config.yaml
train_examples: 97500
horizontal_flip: true
color_jitter: 0.1
num_classes: 4
embedding_dim: 128
arch: "convnext"
activation: "gelu_tanh"
inner_norm: false
conv_stem: true
adamw_lr_other_params: 0.0013
weight_decay: 0.2
adamw_weight_decay_other_params: 0.05
Rows from block 2 of a small image embedding model, named by matrix and row number. Rows with one number belong to one neuron. Each number is 500 + 40 x the weight over its row's rms, rounded and kept within 0 to 999. All counts start at 0. Numbers have three digits each.
After each neuron's rows are labels from the 100 images, of 14976, where the neuron reaches its highest value: "peak on" is the class under the peak. Only what is clearly more common there than usual is listed. The data: simulated fluorescence microscopy of cells. In brackets: how many of the 100.
# fc1: MLP up (model.blocks.2.mlp.fc1.weight, 240x80), inputs 0-79
# fc2: MLP down (model.blocks.2.mlp.fc2.weight, 80x240, transposed), outputs 0-79

fc1.122:465613467527466519469559451476517475499505483487574483502545516505526464458433541419533491493420489491419499501457518524516506461513480525548448516540508463493510530532473502548455463427585524523499554614537499485488475512474511428495546490
fc2.122:582500497541480576489522554482545525495504503516477564564462526502562544522510531470583477494515473439430522518446473478524457515506573571467513516579521488509473521522553462584526502476458583499448473488530528583517564480475539475468480500
peak on: nucleus (71)

fc1.234:453435488430514480489483537489461502486613506506415488539488542485512476488457530478528494486493524534423530434504530490523598533484459425548543553501557459539493450497493549529555491462461506513508477490433441481485478573529513540478541573
fc2.234:511455565503502494500570531536529459581451568542509499448471503490464541457477436512543504566481448476467532608506559485534507524508547436502443491497472531449527518505417502549527493507458484438493554450450466470486460556529474462459504557
peak on: cytoplasm (85)

fc1.68:477472449517507434495514519514469447538578489521429453521482486443511507520474556523530492449475484541474474426491516568568552467483507493528474570520534470500494442547515479492580494434553500480567431483492479493494522624499470487469515578
fc2.68:550493523521551546454527553519499457531431541508542513459539505516512534461538448528563504570518465443376517564497530475558507495499551519455478572460507529450519512488431550555516494545446447483494548452509490443510482510516461445528531555
peak on: cytoplasm (88)

fc1.199:516524519529528463513551472508412509563419535540531451479534452471554518439485537555515468539516386512497465501497486501565410468551470553523520502598544523433539504490517433521501469436467503500542473549484513533508516489487467460520532475
fc2.199:563539434519471512492429455528551495505477429543449516539577505440531466502550562561487519571531541470439504515537487509529527477555565550439514589494515492499555526549497508507497469513480512552524491532419563510515527572519496476477470549
peak on: nucleus (59)

fc1.195:507518471462436539428539438511511499579531504463491455528515483487529519529502554515459507494533476531471476600498482496507479410482416550539527419499499461554446489512445548585513446535538463581483487525495529489553496480465510432541537483
fc2.195:545551458427522459466462462451512542465493506481519475565506471459567497497503423504586497524456535491514536520535486519514522488596554487446464500506559503556518460566495544559422484505458509476482523452513534582532519449493560427544519487
peak on: nucleus (100)

fc1.8:532424467535522559570466528515505472490402475434455510524510555459483424589522554502423490514481467468494459510537518553496481529426445527475490504480534522551498511571502509559464523485536547504488477410522493563527495445529519548460487505
fc2.8:550541495478514481524524533471453548510509522448452489489548551579518520545464581547498489458543530476502561518516490460560553391501458508482492495555605541500477541498469552586429504525490527491470522495509506523420473498485494558526503432
peak on: cytoplasm (94)

fc1.194:531541553554489423470486546483486470494452444499500502451499488476454519562547566540517436474493508549505449556519495504581442435450495520466431491476534482539471513479459471564471444536474532563487492587440491542457493562547519559519527471
fc2.194:488599527481525505497515492472479498440412465527532549529537539519593524549461437500465478506474469499537530411489503498520610496516573469523507469505508497559484505509413590486529474483441487491481475489533503516541485468440510560476540450
peak on: nucleus (77)

fc1.163:422512488552599533436529512501480489536561593530446562571471525491489449580472532451512462465498466490476505473495547456556473503476493418506524523450544449512495510473502552514510441491511461531506498512450474530440466487575539486502511430
fc2.163:541473556474513497513610483506491463506500505475463459461481460433523508523491488438537482572463512502458509587528475484482516489514529487452499542494510357525447480506496551488545536521523480425468519476497519487514420553569483565438516452
peak on: cytoplasm (99)

fc1.24:495482485449501483481532530503483475518598519503393482494470554424497477539487554468513501449464514544478447435505578526487528497447462466556471552530519468514456438504509492505567475444520516496568509494462465471491506577586519515471516594
fc2.24:483496538519533510452539580530487445565449567520539524474502483493498511475467465533549457518456452473382505561490511482475477523507539489483438529520493529438518487546438546554510489545437457423504532423479481442529478587485470467503539534
peak on: cytoplasm (92)

fc1.230:509534552531465587440513466518531561463494497408538465443497496477531511469450546498521500498496503448413469545496493513521474446468580550512536489422531472553437490459505473563532502484542504590468562535584514478492475497488501493481531440
fc2.230:525468541452538526500528481466464513468455550582488540616471512574560483495553548480575555497480459511537557424485480508536505515566556519474491488504494527505511600546501544497473554467431567531488528446508533543527494470516494502516533467
peak on: nucleus (82)

fc1.153:469471585446532533573449554524515455516488515501467533450421480464558496480490543475521454568592576498464509514531475500525513539508501459525427493518537489548512521499453579499495412469511488492492422481490412511490459498508473566482539481
fc2.153:551456500488522535528581554517540449454516460490524443515458500436481526501481513532484490484432482507512498552473541481489512568582465540508598582483528483520517580587480444485534481464562488475567490520533480478481441564570517514489515489
peak on: cytoplasm (78)

fc1.167:454647558510476471481580452526487520511405455562534467432533562455562512563502497465504509475460490443415472548460476489493509474486524555486512496581517512517482528483530505551533456502521500492496498557452465517480494474499485465458506483
fc2.167:480555574489522525510402516522562506472529556511455517644507548548505536477534518502507532522469514549487540424487465445488523482532594499521507545534530504531556555469462455587495524507524503462481470429499485496548490516533495483487546479
peak on: nucleus (43)

fc1.11:463494464448502427499483481485490616514493498431470483492498488501447510401576501513510544531473474489394521507468487478524508552599466493565490536454513524472496472536556532521509487521459428492486522528508474569573505531440499535532555502
fc2.11:578465503468424513531454514450603542514504481516513442519474475447420492520571485525459526538491528533470533545528568458558541482475529491479499562483476464448482476494474478542433513473469558452534565542430531501539480565531448478536497483
peak on: cytoplasm (61)

fc1.1:481586512454440483487520437590514504460457491471529525514492488449523503527469544488457506525489402487473434625555549502501510451532515551538532462573523485519491560467547510568500437512495428510456488517511526492470498520494490436502504442
fc2.1:539509477487547462440514500525507468507518467543462463591479542541517421531542535516563505460493481481490561444520484461509562450494560493435438507516612478495471513529546488560494513522504513548551486448544467524543491547522572483570518428
peak on: nucleus (69)

fc1.10:506506419513509496511525529485436458569559536515404479491423542450486510523541497515532480510501502525496442451497528530576470508487491467500427560599481477484459453543505461502581519437522476477587461495485457465481484571528526504501510565
fc2.10:528491505515516497463518563554501409534484549531488536480530464498495482475455466474498433534498491480335449560503468449510560501483536504473468549475541472474474503514450560552476498524422474492527520450472466487578467567473456500537495527
peak on: cytoplasm (72)

fc1.46:504514448503518494436597485474584532515489530516515485482479501519547442486496508584491452520504478479569443502539489449441484467504435514536493525526465554569478514457514512471618484498553538440557435539497416527461526508490530487469491450
fc2.46:443470476562497507430489458435456513520480414537504506484559485559573460474485503474488559511457495513525518492509448541461554435462500531500497535546478473509481497487601467372455502518454487555562524493486437524505498492493456510463521432
peak on: cytoplasm (91)

fc1.217:492461602489482493524543477550490510541446436461459461486484498476592464466489509559495551527482493441510469556557442486561482491474497546537467495607532452559470418477528473566514488500487539500529456522572488448515466504439489478536522505
fc2.217:537502495420568429518544519501517472533533521516448514530483457566480478533555512444529529518421485465472534454545522418521468402575579467478550480512526468486517528528449441579497487496498492494440511508464545489528537499540501543537519437
peak on: nucleus (83)

fc1.112:494507537566478466471495515546456497521523459481463466525522546500440563475506543554428457511535527525478485546534563505505511451382481485474410474401554521513435455526489499561505513523463462502500492471498450592462518534535549533511524544
fc2.112:521552477445482531539545579492469496486513528473540538576591540521498572492460535458443455503485465506491520444515466536533585522534517521478490464558476595581479506520421491461473483517481580493445496472447530534474475454499477530449506499
peak on: nucleus (47)

fc1.93:488462531497488539501450466500500509524473510523482530534489509487502535500472499512514553456526477466480478595487555489468482445509468617530543436578507415562421475480501528542433464463489496573473512527601498440507513475488538435503546447
fc2.93:535576507502498476492515497503469460519533471550512462582505500474490494502495492474558476540452472503601541460505492527558556503561597522422485393547477500509474587550510453567489481482498524457500520494470517516485447421443496499543460517
peak on: nucleus (99)

fc1.76:472587517500476533526529466479527485477493508526435403524524535520507426491497507482452471542463487542580472512525446588523552473483553477434430544498525476509476532451485522444503462499555461524539586506481451557476482513528527473406484534
fc2.76:498478549548540463424496523492470528556468531530416520589452435445539462497589516492493515504488525510422513545547452538549523532502539555523502513466522435475556448463515540460471482544535480543572428499480472530474483486458477442530519472
peak on: cytoplasm (94)

fc1.154:454513513484503491491505507487460417536541510536496497525469547477557502565519477469487487401472515519539450450517547550460546481430510477588505589519511451530416457433464486540477501443547529506512515509483477495467472533554520478456514613
fc2.154:472506604492477521467544591545425484534512498486481534486486542506533462503475501483518478540438480482408494529528447524464471533481519440460443559529436561494523514492448520538535476590478430462504527461497505417487497543520571523491555509
peak on: cytoplasm (95)

fc1.133:507467513413462468500534515548474507480538480494534456447448509440426481538543512598554529502441508530485445493482510491434484537548447495507534515507489494532526462596521492523425464481422514509555549544567481486537505561516542483425504539
fc2.133:547480505538506489462449442480543525494459482479588485490473480513440489499481544465482478505495495414482511530474520525499497489491579538605475492484555502472520484480478422575522452508464484536521503430467526473574470573456446391553486535
peak on: cytoplasm (69)

fc1.131:476543474486542473570548505526539467521522526520432459496416469500478518538527560509505471499447467460500431504557552529526489551474448521522448480489443539451453453474515399496529453472499511519495606520571473531517500539553442505440510553
fc2.131:444552427572491478472431576541531514485487511513527530534449462494521476478439560556494475417479449527482601540499401519516476495465505513484513534509486452499491476518433533509476495510492448513479508435486555446571494580496489464523550485
peak on: nucleus (49)

fc1.159:537453467475534466441583522537491526484550540536512552411395550496433468565509512517504507535516555470449421452466534492474459524501470463512495486559447470529498472495503462531499551525400460480583563489485481498523515499534544490500490525
fc2.159:467433482498494494486438505542573414537485517516462486474430460454482467537441518386469455434448457488418485520474554504463514489513495501521480500518520493487463453495526493534499518446425492544499503448419469521557482524416461500561472495
peak on: cytoplasm (90)

fc1.47:511443572507456469529476473481520539503376455437485459454484563490558505522482487512529444478556487470470496558495512549502485521474501566530495429580501489511511453491576419570537454520474507524471450488528489496525478476522562476482556570
fc2.47:503544510447545522525491503500462472453528483542457455540518550540566433519530527418494521530512493514570558409541491478446554457543605485450491481521563416472485539508482535497484503511544524493448483443513484537500544504555504532563564484
peak on: nucleus (78)

fc1.191:467549473539395457576516482470485504530471500559528423510493436500514487501549482566486471480459457493510493555513500521568461512525488577417476519497534500454486534507548459473498461513510511479520545559568513499449478564473429450437527580
fc2.191:492547450511467523521429482480527486412547512526471518513549490545496457459528508493495529565527505445461506535550416501575527494469581533487560560451515468467503516472440512483480491596539518535535465514532572475505496489445480401525557525
peak on: nucleus (41)

fc1.111:469515492556464450578454485548527561468443421481464536542551442512541550401523494522523505544478451496486523536536493448489534497527529536475499469527535481512569533565412505431432452499520507524472466457564507543508462507422508525507503487
fc2.111:550545475450478487510498481493525546464507499507456547538474431462566570466576462506539534531496567524561502482468539456483505464454544553530547466399495496527537531441521491510513535515430478494543512611572511505494526472534487432481556485
peak on: nucleus (62)

fc1.118:550512398500502508466542559539468526459541528543480523437475500494490528572567449492487529491554513509531393478492478555462447513509438493526556493545419444508521463455499532546478496520506466463565533483508485483524527427447585466493495469
fc2.118:563459466530500543509463483484531525524527483527474517519513482488558449586472562445445504516542561457440445510525489479499499470540467469510544527529499555539439480461535469511592462567425523530487477482481500491601566524457504541535424463
peak on: cytoplasm (76)

fc1.57:490552451549498458501511509466477491503482475487516447471514496538468473545452525505517546503466535493423534551539561467456495492547448515429508469481509452434536601515495472534509521455466477504520452577588423491469582493449518452541570546
fc2.57:484558473516512512479541437458503479476455496500578504587512558537463469564447497491451477548446476499471536493533489490457539570455615524527504476526519502492511486593502495566562552537429552495481500535529467529421461480500472481516452498
peak on: nucleus (55)

fc1.20:476485579459551384498485532493495456516496481544526457526479478496485509579467555468527572450487515507514537427496459501538517502507465589448510446508517434550492542501501479449514494550528507435502392526520478476484545569494468455491531553
fc2.20:529559482501532497555508440440470469555496550498450468397514510533542511522511494596470544534496453439475533486448522539542480547477507600497550482488485524464470469472458532527484489485562472561522541546557472440513541446493566514507547547
peak on: cytoplasm (65); nucleus (34)

fc1.232:521470528535608495447475515460558528463456526547490508510501479480470505428513504501509527483460499510457540526502495464492486468531562500490533442432476515514506614494530516499444488536465458552533544461543522557469525454469489533548493350
fc2.232:538420410505539508519485511439466575487475491437496486534531457462537578568551550467471503516502548510586520473459552479506491440511431509477480481490503438521548499504567467491532510444506587466523442559489527498492499505537565519479470448
peak on: cytoplasm (97)

fc1.210:456547525502503525528474494526526522500433521419400553458461455559544591460471522488407456544469594521539508544463513488490486554531498617522496526469457483513514526475518532466485474463508480505510440462520498527511561477517469479447508520
fc2.210:515538433490433500451445553526504493429549445478523459532425524511456481493538472591454541490528522563530481420508492487469515481505485569539500511441527510577532515480537447533461577516528483453566531473534490502452523468465516414500521535
peak on: nucleus (72)

fc1.80:489531478471502501531507498459452468486507479491547474451492517455485478571502571501514479441472430477532521488436447454534525467497510479541544534499512488540499502463497446402460529477480567514563456533481501626533490454492540570576580550
fc2.80:489436529548507505468459470502458530478481422465590494484541392456504504461540502523467501455480507559479407444441514549531525437465457522488462503551500471570587474524500478512534437505520506498516553518490486482486532449435462525471438532
peak on: nucleus (71)

fc1.54:507481514456491470584498443547503506459556500498480508532476558483511446465487576480505506545529447522491477450562538477490510480480487511478471446543519468483504441473484525445515390514487624550492533473536417539539449480536460474551536567
fc2.54:500446442520493534471448472530523436526448499509530444470469483505508541530559502445545541486477451479470536512407477524542489473503506485531486581509476508472558508444432557494456592464497497523554450528486481390532491475546429528480490564
peak on: cytoplasm (79)

fc1.66:525495488535485515523474562508527473496531463524498481450469496480440526444507518486491493487502459470596449595473500442449541468485552512491548413530578475575529529489462419538526493498470490569394510512527486525502454530592507539509493517
fc2.66:516491454441578447480486487574517531469523460485449478480489549521511467501455493532503469530459515524561498512559481497536569490528505475518447478469519474591506591493512510423488521566506463545459510465516483489448419417450532465475554418
peak on: nucleus (96)

fc1.77:517513466595462581513498543481520447451504530477474551505428513535507483487523575485502557495514469517470507485495479526504549513472535524437487455502464466522478508551485512530466505569447474590456498551501464446488450478481552388466603475
fc2.77:512558452431487487419515480476441576451480505463475489538495572508546514471474493544415445474504503520471550570545531480479576534499496480449508434510547558529468492480462464511545511497502538458521513506504496530548546456423551554546434446
peak on: nucleus (99)

fc1.125:458482558439510497546521528574575450535409471419458501456457511522545513515480546518525546577492566440478431478480492511507483568540427578469465481452496500472514432471564537474530511484500481508530427467467472526544480519488518514512504484
fc2.125:514540411545446512443514535512491479439523473519568428498480498453485518470480540497427546485566495599534578413499522487485508452544479510510499553460476550508509509575494501522408486504491472540532565508475500486479527562517457487517426506
peak on: nucleus (53)

fc1.135:477451553523558434481510543514539533486545504503596495543483460515556508530561515549507534439461518505534493414472496464456549416488491520477491537522457453457572465560556480441504551505456528522467443550491446568478510468459475482483495441
fc2.135:489477488564540508444532431461489500450509506458496464437606477502502470564539496469532541500558446486473614471514477520551462513457540519469571486411499436533502461478505500444510502486507488528482474550549481439593497464549527494498489509
peak on: cytoplasm (80)

fc1.156:464512523546549453495548539492562490526496505516547376479468460592528511577537483538502482546406503440501463506489440514465527482508528560491425492442467512493500517425548465488554531522523447505529518487522517545483473523450475417476512520
fc2.156:466502455518512507508463591521452531461536514516468434533488497462595452511510580467472558406540455529464537489562484571572540473486493560468521565466450484514475481510518531503493483532500460491507459510499480454475483401488537412510489502
peak on: nucleus (81)

fc1.213:414479543511531470458485503506525525559520491454500460483542477594563556448443497461510505562462496463517555589471496540495532535560503555494530430471494526550533526478513550501495417491486469565497510443435478524491424477474487438474523545
fc2.213:533506470516528448501513553474508514476509569511474457480518495387536463544523527531518566512517513501571563462547560516515513516473519587578458538466442552534560534557461484482512507483559506492519495518516457517489479483572479420412547530
peak on: nucleus (45)

fc1.52:485561525542442588433563486516548464439508485481553460463506465478550550481463516444537510533518468489367438506459456490491509472523535528506450475545571454519499531497448493514484497472525549563477532596517509485509497467483521449526535476
fc2.52:502496513466494444449485467497488534500523496541393480613489505531566527515512511496496506537498461481510543452472495468533499491532611568436505484503523457566468587506487527567523532437479548479445489527491544560551470433508451527489463496
peak on: nucleus (88)

fc1.207:472499499440446562486492507478464462494527566484440485543498566438519461512468517423481488450546508575528548447483586501504529489471495455471508519485535477517453468455487516537551506464574542521468533511405477473429493515595518532508508581
fc2.207:464478572484506504449604529544418438519512489501514507475517528561478497462503440526521499532454463452475472510491478523458469523526523428474439463525470543447514477563453482497524472564536477422504548440519486491485461581521540573428543511
peak on: cytoplasm (81)

fc1.208:501492497531532460485436561438425461487471472484513495486486508542503528505464564547477569514443552519533501507495524503515502491428574548526430492553499473542480503584476539552443469523468472499539482568437456471516451525391510485536572522
fc2.208:512561497410512542460551499506483605538513494475489574465525527465461566541496548509496448542505459590451483530491536513497514458523522483477514467541489513583489477516456518551500454480550561475497592493505545543482547438486538540491442446
peak on: nucleus (75)

fc1.43:513587515548531431538475534439501559532444522533515452431526496478486482488492475457523530473508518537411488527518489523524469424474483559433466587557468434492487566495479473532507486497491511512518511592541478520453499479427471470550574517
fc2.43:525536423481558544520504512576457470483471506505479521613500453494535515499468495508431527535509437598479523441535440534517476511472632501511501486517502443520498509526461494607577453491477484471513499478505516492490531456472494508508539540
peak on: nucleus (68)

fc1.235:475428553475507502476561530533552436555434482431505498451400519498481491574512548538540544538422547421502468494396495502405496492526536493513483548493523518494545489500556524515548511496505443477525469498456515542554530514505509488525487464
fc2.235:533468502505507527464463494454448552493486442490546426470465527422481518536532562439434558500513475609470537463531542503462473475544485532505475524446488524571473478563552479547418506491551468498508572487542497471479548500504450477560447507
peak on: nucleus (51)

fc1.64:526462566504531446470495509565556420557533510478530469525502524540502590506439510496500489520495510510524461467436538495501473495494465604454471454477456500549527527456478379569499493520469497545471481455514500474491541530498492510409510584
fc2.64:439468427457469498504480539449455440448511522484501536468476553511484445545492464459502536524504412494543452474435460513571591477478495587468508515506479553582447509542491439446494462524488423502478493517472470477533455487520504442515509557
peak on: nucleus (91)

fc1.22:477530469560540433537498524488467504557443458417435500501516524563514578473591480474477522512486539433517480528496482528482456534532571518464458587481526530426460489537536490480572489426553450505527489475523493539534461478447483487489530455
fc2.22:549527512497437509511461539554490496537517497572455486498498469421525433501527474456428503536478567594466495546536470482491531498458496575472493587477468437533458551480446539511438518475537485501528548561528500530523539567507458476581478492
peak on: cytoplasm (72); nucleus (28)

fc1.215:513510515519478419544488479409472547443443433563547504450485452464486487531529519503519530528513504537523518503457518476466444492570549575407496481513466483479505585541477476449446456537459512568579521521541523543499457496463543450517506516
fc2.215:455490452490466496564465453535539446408531417538441486481521485498524544546537466415486540478465524496454434439463555513466542445450554549488498486501567452503577499474499522492524474484477530477551479561511530511535566543473515435531501495
peak on: nucleus (42)

fc1.201:462491537453486496494497495534469497538455479499470470497459472522475483440465500486547481529532528545449542537526534506444529474476430496484472504502483394466520630511567535554513509502455471478510487600529452546435534497460543432555564539
fc2.201:422543439417545441457504529467512448463539502458520478574435525452466514517483458468442460518489491490406559481512491493478548506537563524452481534550479447549509508536510501609468502528507530517498533496485491577526482457525534527514506424
peak on: nucleus (82)

fc1.121:453434528532490549468512495505527486531483472550490557523530539530485469414501486496477535507522530462521524471499505507481473532477483437471537431530433552574530551462512477596524538502413556510530558474508486489448498496383412494474500554
fc2.121:494379502525480420485460452499502497488513533510411515416483475542459532479539444474471523495503438454529492498534540472554475503551426478501531510479527519562434474496486437525541546406512503484476450553524460453439520483508522496562499538
peak on: cytoplasm (100)

fc1.50:431596498528441475486495528522481495456610497426555540509461507544450517497440547517502536440491440488474525518537453539544486480485573546441448469416557464461513530550514456534520502520510495512469527557562475529537481521443483514519497503
fc2.50:516507500468464549447530517484410503466421474469497492571517565504525505468474487425511580517477417464493558518550477526602545457499500481523513444583482527497548515513503468523526518484507541488431443506564494510528565462507523533480572526
peak on: cytoplasm (72); nucleus (28)

fc1.3:511522516535573481444524491540566551532504521506492479542485516586512513508435479443484440514448530405480449551473549485505458475453530480435440469476560509488532547467562475475500499538577513501484587444486534518427442506462483487536487464
fc2.3:465479445465444464443477511463427436477490524531398456519451504407564446497517538459506500456505490521480507527469473513522516420506460521499518542493468458522466560470564464443528555486555493421493487520563486541478442496466526451444496466
peak on: nucleus (42)

fc1.91:514508435497566500499461554510468467586380493515427501469530541481511523546546505490489443472505496552513457576477529520523510493408439511497427491502429484527530460469558530533518452477452454539453506541496512506535479504509582477512564508
fc2.91:504603528445512496507537517533505512567474505513531483511488521473566482511524536477418470523486474531471518407451512445441531480500523513457476496496479513568473556536462440495519471509528504481450465501494458636451529431471474508455534415
peak on: nucleus (53)

fc1.15:572543461506492517403498535507530524486544575485450540511482453513525538468456445486511521527556536457462420508509390500531466520475448467552476510547484475492570578503487476512477519512491547494516489517454505495520481494409423565570515495
fc2.15:529495500507460522471484513471550488469534544562543513538506496508546474489412546512558492449539541456497493556469457448568552416521439453492548496462490377523437557545525516447568496508440532492482562499456465534489508499486494548477482462
peak on: cytoplasm (79)